config.yaml
model: "self-supervised image encoder"
dataset: "pictures of board games with random positions, seen at a slant"
train_examples: 97500
image_size: 32
crop_scale_min: 0.3
horizontal_flip: false
translate: 0.12
color_jitter: 0.6
method: "vicreg"
arch: "pvt"
norm: "layernorm"
norm_position: "pre"
hidden_act: "gelu"
mlp_ratio: 2
head_dim: 16
fused_qkv: false
qk_norm: false
parallel_block: false
inner_norm: false
drop_path: 0.05
patch_size: [2, 2]
depths: [2, 4, 4]
widths: [48, 96, 192]
projector_hidden: 1024
projector_out: 1024
projector_hidden_layers: 1
init: "orthogonal"
residual_init: "zero_last"
optimizer: "adamw"
learning_rate: 0.002
beta1: 0.9
beta2: 0.999
eps: 1e-06
max_grad_norm: 1.0
max_steps: 7200
batch_size: 256
epochs: 18.9
lr_schedule: "wsd_sqrt"
decay_fraction: 0.4
final_lr_fraction: 0.01
warmup_steps: 720
weight_decay: 0.0
Rows from block 3 of a small self-supervised image encoder, named by matrix and row number. Rows with one number belong to one neuron. Each number is 128 + 32 x the weight over its row's rms, rounded and kept within 0 to 255. All counts start at 0. Numbers have three digits each.
After each neuron's rows are labels from the 100 images, of 14848, where the neuron reaches its highest value: "responds to" is what is common among them; "peak on" is the class under the peak. Only what is clearly more common there than usual is listed. The data: pictures of board games with random positions, seen at a slant. In brackets: how many of the 100.
# fc1: MLP up (model.blocks.3.mlp.fc1.weight, 192x96), inputs 0-47
# fc2: MLP down (model.blocks.3.mlp.fc2.weight, 96x192, transposed), outputs 0-47

fc1.48:079069116042152140132093123131156094099134185084101099104072136138110099170143198118140135141154156096121101116070118147108142163136094186114138
fc2.48:099105159180169116127113122118083055061123118103183101085082084140099074115086186135158146172175169157146127173102189129116113118150119113094111
responds to: draughts (80); nearly empty (70)
peak on: board (99)

fc1.95:073159139152134115090089133127181138151182156174160109133062131125115155116123111140128149134173118085145100164100081119186094142130093099122159
fc2.95:134110131175163116072148147099192103113124120143156162125155103121097064105106159139120115162140116157139071117092144137079135123117171185071110
responds to: nearly empty (92); noughts and crosses (67)
peak on: board (100)

fc1.42:074189113164153064128164139167129117143121124157106186080144165100134107168142187152125127115156102106161108129096161149146098091158160100094135
fc2.42:140139158151147154139059155149124107187100135165082124081120130140084178136152060099196148065100191156139127111134088100111181143126079117180146
responds to: noughts and crosses (91)
peak on: table (84)

fc1.168:154127108160087180127068197138082103103129149142129156156159127147116166105143162120122133150086085109180182168161081096199072117102127101100055
fc2.168:123071115198102171113100079117117132120126195175093147143116114102139085081170053123123137151121075132094131186138148141142105143117109152146064
responds to: draughts (93)
peak on: board (96)

fc1.14:081195141122155091129162099102159148085136131111202181126107071111081181149157116126119101137163113123161152096215163084120099132101122074130114
fc2.14:133112163089129058175202070109127146131103179127093141125133103129093139084145176101121111154111088118111167141056153161118129115115137077179080
responds to: stones on a line grid (80)
peak on: board (89)

fc1.60:147112090083132092113077148121136112118086121145065119107181112184159182154169186134158111147122192149127168113082137192111134143111187104140105
fc2.60:106103122172111176084146105105160134122149151120017149152170108087110122097146069184158103166153096114108155132101149176090125146124108145157078
responds to: draughts (71)
peak on: board (95)

fc1.0:116082121116108088056162055106134130154124122114074144098168088142188101092136146180116084185115148171160155120205122134196119113171130094125138
fc2.0:134103102177093160108132101119049118135113139132123182129125108113121095049142077182133125179092094143124133146140136082127099116130175155114032
responds to: nearly empty (67); digit grid (49)
peak on: board (88)

fc1.90:079100147166155112124098085067211084118127154122162136125181122101113143185117085190119095108085090114056116098146115145128167077079153200153151
fc2.90:158143202119133125205130055101134157070137093167143155158107100146133140166135085175112122113113169104117123103073115146112108110043158143072098
responds to: nearly empty (64); digit grid (42)
peak on: board (96)

fc1.69:143085131079157098185108169101122098119108161124109144182151088132136086120138133188161106092131091133165124071153163157091135157113135097125114
fc2.69:141095169127106143148093107141101094125112167135159105107139101155187112173096123147088156179141138115171105082127119149129122132154135177101169
responds to: discs in an upright rack (97); nearly empty (75)
peak on: board (99)

fc1.154:142176066100130071151132088173158167134178150111149124158161140137104113123196166109176144103151108160161147138158183106130188093127107145136074
fc2.154:099073108113130096106157121144174185103129122185191129092140078169092099127124122066106100112147113180128099130075151102102067118090128154109116
responds to: digit grid (87)
peak on: board (100)

fc1.158:144135158120123162104167149168097141189081107133181139161152156134117088078086131132117187136114089089167154170093185121121153091134092135144109
fc2.158:131127160156091173092161152150127122186175149188152157069168117087091102095102074121146148133122094124157133147135087152131073056080122164100142
responds to: stones on a line grid (68); nearly full (64)
peak on: board (89)

fc1.46:127076143103163148203084134122117076175114157146120144121131145074135180120149120133115104108112139122149109133111113113125106203124137102077158
fc2.46:052087177188060126125138180173107094198088106120138081138078120155165168139149174173110100082155133138136092135092106148175109109120080182143155
responds to: digit grid (45)
peak on: board (99)

fc1.189:066150117084136108227140181170113143104181193064148127108111123113127123156151074143092148128176106151129157073178154118079105156147157157149140
fc2.189:158145170074109124146191078105082175149159153109153137134164167089110161170102156144075134137169090083111120151129140136136108105167107159104108
responds to: digit grid (60)
peak on: board (99)

fc1.143:136126086177106126145151065169102164123112128088129085195130175153100099146141115140120222164131130135096166106149103175092146106129114143094095
fc2.143:105136122078111121103165103075167212110106140162127137148139124201131124129157101107093163152079097109149089109087098099058119135104162099126106
responds to: nearly empty (85); noughts and crosses (75); more pieces: equal (36)
peak on: board (98)

fc1.54:112150180137176076138117104156179135107078118159158205108107064144123160134070135156104154109095074109149096155233158115105091126112093100119145
fc2.54:113079138088094157158139081052110137099152136062159098192110144109119184115108116182133166144108115112038183175127137118085092118133156127117115
responds to: nearly empty (68)
peak on: board (98)

fc1.82:172122127092162071122155137138105122129148162168086136120158132076124142121116135135132185177136121134146151128082189095125114126129081121149121
fc2.82:141183123115204138128093099178097114153122124185044122040085111145130115128113099086148111165123098191133143150159196095118169089142091073136112
responds to: discs on a green board (62)
peak on: board (100)

fc1.112:080121106118118177106110124137162155138113145124091102151089132148166141144107037121128122152056149140106107144202070058173084143134120142093165
fc2.112:127179173125145168151111185105142110073143068077112104104143134097127108162086113136146142120174175153052116157128140093143087156096155153106176
responds to: digit grid (68); nearly empty (60)
peak on: board (100)

fc1.15:125094115088114136094162093127173132177146138200136189081056119118094132130144177176084121106159126146185123104169114113140064091129101093063131
fc2.15:097225126104118115148129134121100141125168072093157092146082177105101121150098139135158190152149146138038128087106139158137134127092161142140141
responds to: nearly empty (68); digit grid (46)
peak on: board (95)

fc1.4:123162135099156151157084121166146174184130163109170129175135095135053137115129134074163135094190169128109143174105126134134123046085132158141101
fc2.4:075120115118107075182081070164158170107125183180161092149098102146128184150206141096117158144178161100123116128133119154145119139114142091154150
responds to: draughts (97)
peak on: board (98)

fc1.111:130165158109135092158103129120199099113139104172089089201126090080176150115083105104167129114114158123154082169125144135145169131095155112146121
fc2.111:112143122142110073140153129126143149126119104069102107115137115105143086106108101140138178118159104148083098182149175127180095121125141156165121
responds to: digit grid (49)
peak on: board (91)

fc1.169:094107174109145179129117139125121101166133177128173106154096161103117149117176135125107100098133101096127070107151087147137060111136139091114124
fc2.169:081080125165121188125110126192119134080136100197158102083174073195161114150102120155077096137137097121140088108148130154077120123134155159149135
responds to: noughts and crosses (43)
peak on: piece of the first side (59)

fc1.141:124146166122134138146111119121086110085148103083137098128193181100141139093171106077096131067142187131142113134020161166049160151135125147182107
fc2.141:132108145216171106149151138106080126102099121090116143130084083123111093097093127112148133151156121126123147170078164067158090153092187149102112
responds to: nearly empty (75); digit grid (41)
peak on: board (99)

fc1.160:146128180111180117150119158163123113088088143098192144124141117138089083171098194067109140072174115100079110202105107171070156111128156132160118
fc2.160:127095114140102198071149122114119123127113107203102110109102144114216162163076084190065057171093139170134104125148127091163071075139091126121138
responds to: discs in an upright rack (90); nearly empty (61)
peak on: table (93)

fc1.188:138119125144108095150118102155114140101083119137145170101137117192099179090203179140086175152147117141097188151099106110084148121172082160148129
fc2.188:091140153138092142133077109128209166116145155080129076159101133154152109147146135144120102156124148088074128086133137169104102143110169171107142
responds to: stones on a line grid (60); noughts and crosses (38)
peak on: board (92)

fc1.66:087096121144127135160099144193154110119078168175144125127108075136134198130233091175136133145120107102157099121095091187132160129138085114122122
fc2.66:159173162131085119099137133072078105168130055097175091123113166087133086138097168118116110134106177202091165178115149141141114112156139111064120
responds to: draughts (100)
peak on: board (100)

fc1.20:138153127069158141192141162055115134120123221108130163088105125135178130165154188128146198145122150114117108116129124107109074130143118126107159
fc2.20:171151128182064167104063090158151118093117128197138169139136119129143118120135186167090128124121089120132118132134157187078153144120135143057113
responds to: stones on a line grid (88); nearly full (72); first side has more (70)
peak on: board (99)

fc1.119:116214069083121167106169112096163159160208133106115150101147117171093111120150145078131141120136152098116162110157166150135118101076195086150090
fc2.119:096133113072191075094140120131195126113127169094084126119110073128046141097139187051119094142106113149082149145097130100080147164104093145166121
responds to: stones on a line grid (91); nearly empty (67)
peak on: piece of the first side (60)

fc1.45:065148085100129084133141049119195153087184132168168151093084142105074137216196130091068127123135108111128100131154142128150108109169090142128136
fc2.45:126148122186089161103092165145114119170159166132142184105104134131133126095153108137123143113099135127130138094105102114112096174094148170086177
responds to: stones on a line grid (87)
peak on: board (92)

fc1.110:128116112085142147151148097125092155138058146110074081128143152174116191118134081064135179068188106131149128060117146145104141102109147116108116
fc2.110:149107130203082121134167123087116123126098152164116196095201162104151094139149113142131118129090119050217127154111114166144114109116153142099090
responds to: noughts and crosses (59)
peak on: board (100)

fc1.127:110120119190131109117116177184100078153069120180127136143094135120098158101145128164119136150169108097142135163060086114131157146169079125129148
fc2.127:064118140106042132145139095186182114127103107162113083097128128125157144143145165071144104149129142139079123172118131176152051133121124138155129
responds to: nearly empty (63); stones on a line grid (41); discs on a green board (40)
peak on: board (89)

fc1.52:117178086149133162083123056104150128114158107165189099090126151160100137131125103081044159134141142115077112171155106097159132102190174103109130
fc2.52:130140132170108148044118111143089127210168178133137148118116154101160075129081163168087100151146089151158084100118117151136154140151131180100171
responds to: discs in an upright rack (98); half full (63)
peak on: board (97)

fc1.122:089170091106120145156068148173129188120146139098146145140085154127120108111158117120091110118168149182099118116162090096101047123105174138104152
fc2.122:097129114118105099098114129136131125168131117035141116097142159119130091136076158156162149107162088142059144119096210161151146079160121153157137
responds to: nearly empty (74); noughts and crosses (59)
peak on: board (94)

fc1.16:082178150147155106160140120142095142080126113117096080150105145166101121107189077159118077167109105089114142111152175067154099148103076112118133
fc2.16:066111115148074150164121089170131173054113079173130072146099155189152139139159158126138114143129139136099142146121143162126091090117143103132147
responds to: draughts (80)
peak on: board (98)

fc1.23:123156101231106108041126134143154127131074137189116116148076105148127186106155126137116081151116121164107186169095086142082118127136106125118093
fc2.23:120122134138131127073114139146191102136126110158077141142133162164137163127107188189134125175118104157134157159107162233087116098169060121087125
responds to: draughts (71)
peak on: board (98)

fc1.156:127155134149121105135110164086147115144109168099057126160122136106159164175126116183144076148140091150116174185180150174117071108141136170118100
fc2.156:136135104138132098125143145138061116198079113098163118153114089063148122201141061099156087120117155125081126149124172120078187102172155126146117
responds to: draughts (84)
peak on: board (92)

fc1.150:039095144119125130132126137164131145143107144150088163089090162125140086166146172176140206148133120090131110115128135139129119134159109145119097
fc2.150:181190175192189120135078158106026078133127109149107145104131144114081134125133088107180147105126160111117152155108120155141164077134156084132137
responds to: noughts and crosses (91)
peak on: board (96)

fc1.177:137084167161112148146107169083132083126079096095146189152101120126182152130170136142143144122070117115128099179084121118124130154173120103178132
fc2.177:091069151108088101107109112160138132110088149159197123112129144143158116138156062158060113143110126157085128116160097150091103154133148165093165
responds to: stones on a line grid (100); nearly full (63)
peak on: piece of the first side (28)

fc1.175:143139135172082121078087146182149097133098107130084152183170084102112158042161154119134155138094107118168175160159123083165150122088129121151065
fc2.175:145143115170173074158135077129078149119093133131167139112143082110128068112144066154161145106166125137098056145154162147127090116164171168106118
responds to: draughts (96)
peak on: board (99)

fc1.134:123109176099159175103133112135138127136107135152083167139117132169180092085138172115086144107093131172113079123172119165120122069133133053066173
fc2.134:145155148122105092126179113134131116152175167141137164160147166140125110120150196183071119121131139136130141137125163083068135099096125070093119
responds to: nearly empty (66); stones on a line grid (40); digit grid (38)
peak on: board (98)

fc1.138:093089158111151147107082124145140138125200179099142095110165153107126095123122102053111188087135091103131101137152147105159108066071166136177149
fc2.138:108125093125084186080154152175157150156148113091104102107127150104134126083108155133128155146141091120172100132187107092173115099134084143170111
responds to: discs in an upright rack (53)
peak on: board (97)

fc1.107:172087129132116180099092168127112129072115092123147161128098135152107144191093179126130118135043132103158143145134123109151168166143097073185120
fc2.107:162170100094093079131106189144120163153090153098099105171148146076182115198142136157144119125144122080111122117158137131118086134176107151102119
responds to: stones on a line grid (51); draughts (47)
peak on: board (91)

fc1.148:092089176130166120106094198136169085133155075116138112149066128116124152108158074153101104132151172101182084111128108089158083180165081127089182
fc2.148:115066162126054141108198125176122113149064081178110079108124111133192129175135148165114108136110163159150137150116121175174086086104118116147106
responds to: digit grid (55); noughts and crosses (41)
peak on: board (100)

fc1.43:120132125099191128111087056200066113148138148103050115100109144160101112130114131095157138122121132154105134155183126146087171164194094089141142
fc2.43:132190140111187192113087143174096121165104110146051107055111100147126086111158114073151117132112108188084121130140146123089135118151097146173141
responds to: discs in an upright rack (59)
peak on: board (89)

fc1.146:181159132141150142094125143168120097161104145132084121134221111093142120141135106140176122065108148128160166119087176106115076126068100125138109
fc2.146:141125164125168165097111137152100073136134166122104162158167085128178135160109158158123101126178104128170092111099136097092176139140131137085156
responds to: nearly empty (73); discs on a green board (42)
peak on: board (96)

fc1.58:138112135165115109107100170192124107090121154190155162070070135123145117128121137094140218169099095086168129174097112094156134112147090178144143
fc2.58:096126147095123093157138080159169127125124143161132082108117140143113078142130184121153082173054106190143107118171176088156107097080165134057148
responds to: draughts (48); discs on a green board (43)
peak on: board (95)

fc1.183:166111121138166110118159148139159113088110138172080191083083136159131094103166142198086145177099132163214158081185140086156122109164057090102151
fc2.183:129173144098132110117131176120145140145175127091159095107089164129106109150074203141114105104152127118113151091129149120154115125160131226095172
responds to: nearly empty (67); stones on a line grid (45)
peak on: board (89)

fc1.5:119152156125102129152136105198090155170144112127156196116143141154134108092151138172099125079122101141145125145089175167128143103136190084097064
fc2.5:107160157123060165090099084136094142163099116133151164117165144104184151109127074160130069119099117143122078130109094125159085143070139161127095
responds to: noughts and crosses (57); digit grid (42)
peak on: board (98)

fc1.106:105150103184164113076136125056114157149109111116110147144112131120109172150203096140083151092114077154125156120106167124099101113188153173096115
fc2.106:089094130099091093202109159200161137143222158144134145081170110089066116110119138130124123122167124120164107100135085102124096136130099191153108
responds to: draughts (58)
peak on: board (96)

fc1.142:175080163052124159120113098144169135108155125053147084149083106113161150135094058087200116152134178160081144142157101097166141140112099140128129
fc2.142:131154110105141183107083110143128143203155169136064144098063147118149121076076128131168067136145090151099093114121152121156142092151086138153136
responds to: discs in an upright rack (43)
peak on: table (97)

fc1.109:051122120109078136142134087141089126105118137142200130163093129128161114157132133183079094135119085152136120124089124210124101073114125109113115
fc2.109:097135091135125132096121117181118138184137102115144146076090118114193091116138105115157119134175130198111086173182094114111123084169116133150166
responds to: noughts and crosses (61)
peak on: table (96)

fc1.49:134132123121109014206134118171066127142123155074120138184077143082145104161133135188123121108142082161125153113097128153132127180151146159107132
fc2.49:113139130089068104100211142095110150166141114113112100185123114080112106102143139123087123088106076126145182108044161132176126139127092136134087
responds to: noughts and crosses (38)
peak on: board (93)

fc1.34:132118109142164159085146101156117152199080103143082142089055132167125106168115132120141159094139126129128135153215117124145162105123110125080153
fc2.34:161180155174197145138152137094055107147103101130070136119106105140108161156143108102190210081116138118114180188115109132124158124124165070147156
responds to: noughts and crosses (79)
peak on: board (99)

fc1.171:115073138116144203140170109120117143121113146055179096084153127154124141125114067107147126151148159131142144091108098143065122134172105133164183
fc2.171:108147162151156088147175170086119136152065110102143090118077041140141162078109112140163168096144172159085131103113102129082106145158165146162146
responds to: discs in an upright rack (52)
peak on: board (91)

fc1.179:112161170002122074174145152117139131104113122175095176121143127101103111119170142147172126131163090160168141112118160153097167128122142093139100
fc2.179:116119082117121108055120098117109130111128144101230107185128172101104094125118135115132108163120133191124090115076104127191153123133127151075147
responds to: digit grid (100); nearly full (91)
peak on: board (100)

fc1.96:148079102116097113111150115133109154176124103135189131146085106134165136131127091131078171154109117108123166168106081144138183106152111125106121
fc2.96:133095139114054111128160108160122151148059110134123113131123071178161188140142118116097100089083138094118102137069110188106062104167130120198142
responds to: discs on a green board (99)
peak on: board (100)

fc1.3:105112104102129105146091143100203100121091150189090118159091118025128113161099104101131145173130137194141071122151141105137127200108068073132122
fc2.3:128160146152119143122140105142107120144127145073118080095119083135074099118099110122170205151171151160073190121126140093166159130091144181125108
responds to: digit grid (44)
peak on: table (72)

fc1.178:150116099180188117154090086157107117142095137179149122108146089114068190166154136103150154135133090065141124195152090095100142148125096132114184
fc2.178:122142117170153158094191135083086124148134086062116074146143103128101119142098134113099164133127125129095159156133150089134135141140195161104117
responds to: noughts and crosses (100); nearly empty (67)
peak on: board (100)

fc1.7:108077122170153115083130122092155097116124223140119153119142123111116185111087082163181096163167176146110154140072115139095132112115120117177084
fc2.7:134172148066135139162106147138197134129144105086062109152106110172129175173121170118141143112161171163119153088074121161058118103136085074122179
responds to: draughts (91)
peak on: board (100)

fc1.182:122139166127082136126071133193166135153146130130081104113148116150151096063141101165091142138079148195085141112170132114085107165147106207090158
fc2.182:148155152109131099195158072115137151118116114164129141147092098165158137143153117130110113095167174119111116065056103162092135110090182065122122
responds to: digit grid (98); nearly full (62)
peak on: board (100)

fc1.35:130178082139138090120137131133086116126097096170095159149093147111128072151120094131079124132096115153190164143181149111109115047140105108148143
fc2.35:138135106147070093130117101124187165205129193101149103139111093122065180093182146061117114119079127062191154111135133113095196156147081159144124
responds to: noughts and crosses (77)
peak on: board (98)

fc1.190:143187175161108123172156145128098110084161093092131094158201144080125116066117112138098184143118209124146143107066143171121109171103126117175085
fc2.190:123165153157126134190138155107058142132124105100067160139153113132095142088169108114172159097145134120119195117087098153141162182136195094156081
responds to: noughts and crosses (47); digit grid (45)
peak on: board (94)

fc1.163:095120124105086139116091155155151149127202117114130110185096150134174152118111126138150115140129150136141126085106172185184101122130106123137113
fc2.163:169164153159145144081138115122078133177098060101105104114140130102126081116132159087193157092118159207136138148166127154129135080117146097142150
responds to: noughts and crosses (95)
peak on: board (96)

fc1.181:130108147209164099097121095107091117109131132125123075108158149163189145203126136175159120124112112091140125091144202172092140133114195129126126
fc2.181:108094113239115134141120090162049149144102163151138143094118097099129074058148115109119138154127120149144090168132133130197096091083142153121047
responds to: draughts (99)
peak on: board (100)

fc1.98:104120122125129123148077161070081101149161096105153089138123141127140169148094113072182105058174140118093137131050107148094183184092120156173074
fc2.98:151124118183080092131161163090082130144086135131122144136141145154103092109119149163055131160074129120149140152151151054162104113129153156095106
responds to: digit grid (44); discs in an upright rack (37)
peak on: board (99)

fc1.79:118079160150151129197080178154131112133058173134135167083132162141172116118114093118132127122156173151081155197137141092106106136121064100135192
fc2.79:165133147123121157127103115076108127061126109170130200117175129120096168136108161119137135119097051073120130197100140119140110115128122159112120
responds to: digit grid (70)
peak on: board (100)

fc1.101:121086114106092120160089144090082100167154157111114174110163152152175126137132161155125097128107165150067154143100096203118154177175166113205144
fc2.101:066102073106074114160108075136168150096133094156145093134127167163160141179165155110111094157166161105085124142105146192168144159152142093142125
responds to: draughts (75)
peak on: board (97)

fc1.17:069103132118097135074181158126109134156122159122106171160072128196107067169158145167131115155115091132045151126175162123172083087129168122107117
fc2.17:130176149178113138135159150089056125156129077099128120141131101135075118111130118117141214088115132090121193145099141100138156141128198169148098
responds to: nearly empty (69); digit grid (53); noughts and crosses (41)
peak on: board (100)

fc1.102:090124106128125120115134146096113141163173111189053192108070103141131131119145111137143127111109040145167145093157146114146132098149136121112122
fc2.102:130144114153134124133168133080136117198144147116057167147113164108083221160176161087106159103137136057171124079155126099157144141154122101178129
responds to: noughts and crosses (56)
peak on: board (91)

fc1.140:097135062137126170078140179131159141129112130151103151137125142124191171166136133142188107126048132102077163202141159095156120118076106156153133
fc2.140:159224126134130161088093157072104113101132098133095117148202134095123089123089095091170157155068138090106179226163133120120155145123149122122108
responds to: digit grid (65)
peak on: board (96)

fc1.97:129144106117114122164092126085060144163157047133109136072106112147162203147082108119126127124135179091141162123068168174147164107180095138165097
fc2.97:124067143139078168171150078103108135056116060162137138151200101164151169163131102145110114110133146113151140179084098191159066132121164094126099
responds to: discs on a green board (60); draughts (37)
peak on: board (99)

fc1.21:134150101159095174172068083126147132196167165159100144154179110135143134112106172106153168166131121101099113159071152195132133101084198118199095
fc2.21:105089137123132125210192124149135154159132162091152104128131132166143170119146108072131169104165146164175118092144134086130118060062139102165147
responds to: draughts (76)
peak on: board (100)

fc1.50:157107124093169145112112159124139100130080118152136105181151124116152125096112051178118093183085147104184111070167165145122099132143102113106108
fc2.50:138098129137083134117113159174095099131086126152176121095104163137157098140126148145071119130097143185126101136115123101129100122134110188087148
responds to: stones on a line grid (70)
peak on: piece of the first side (48)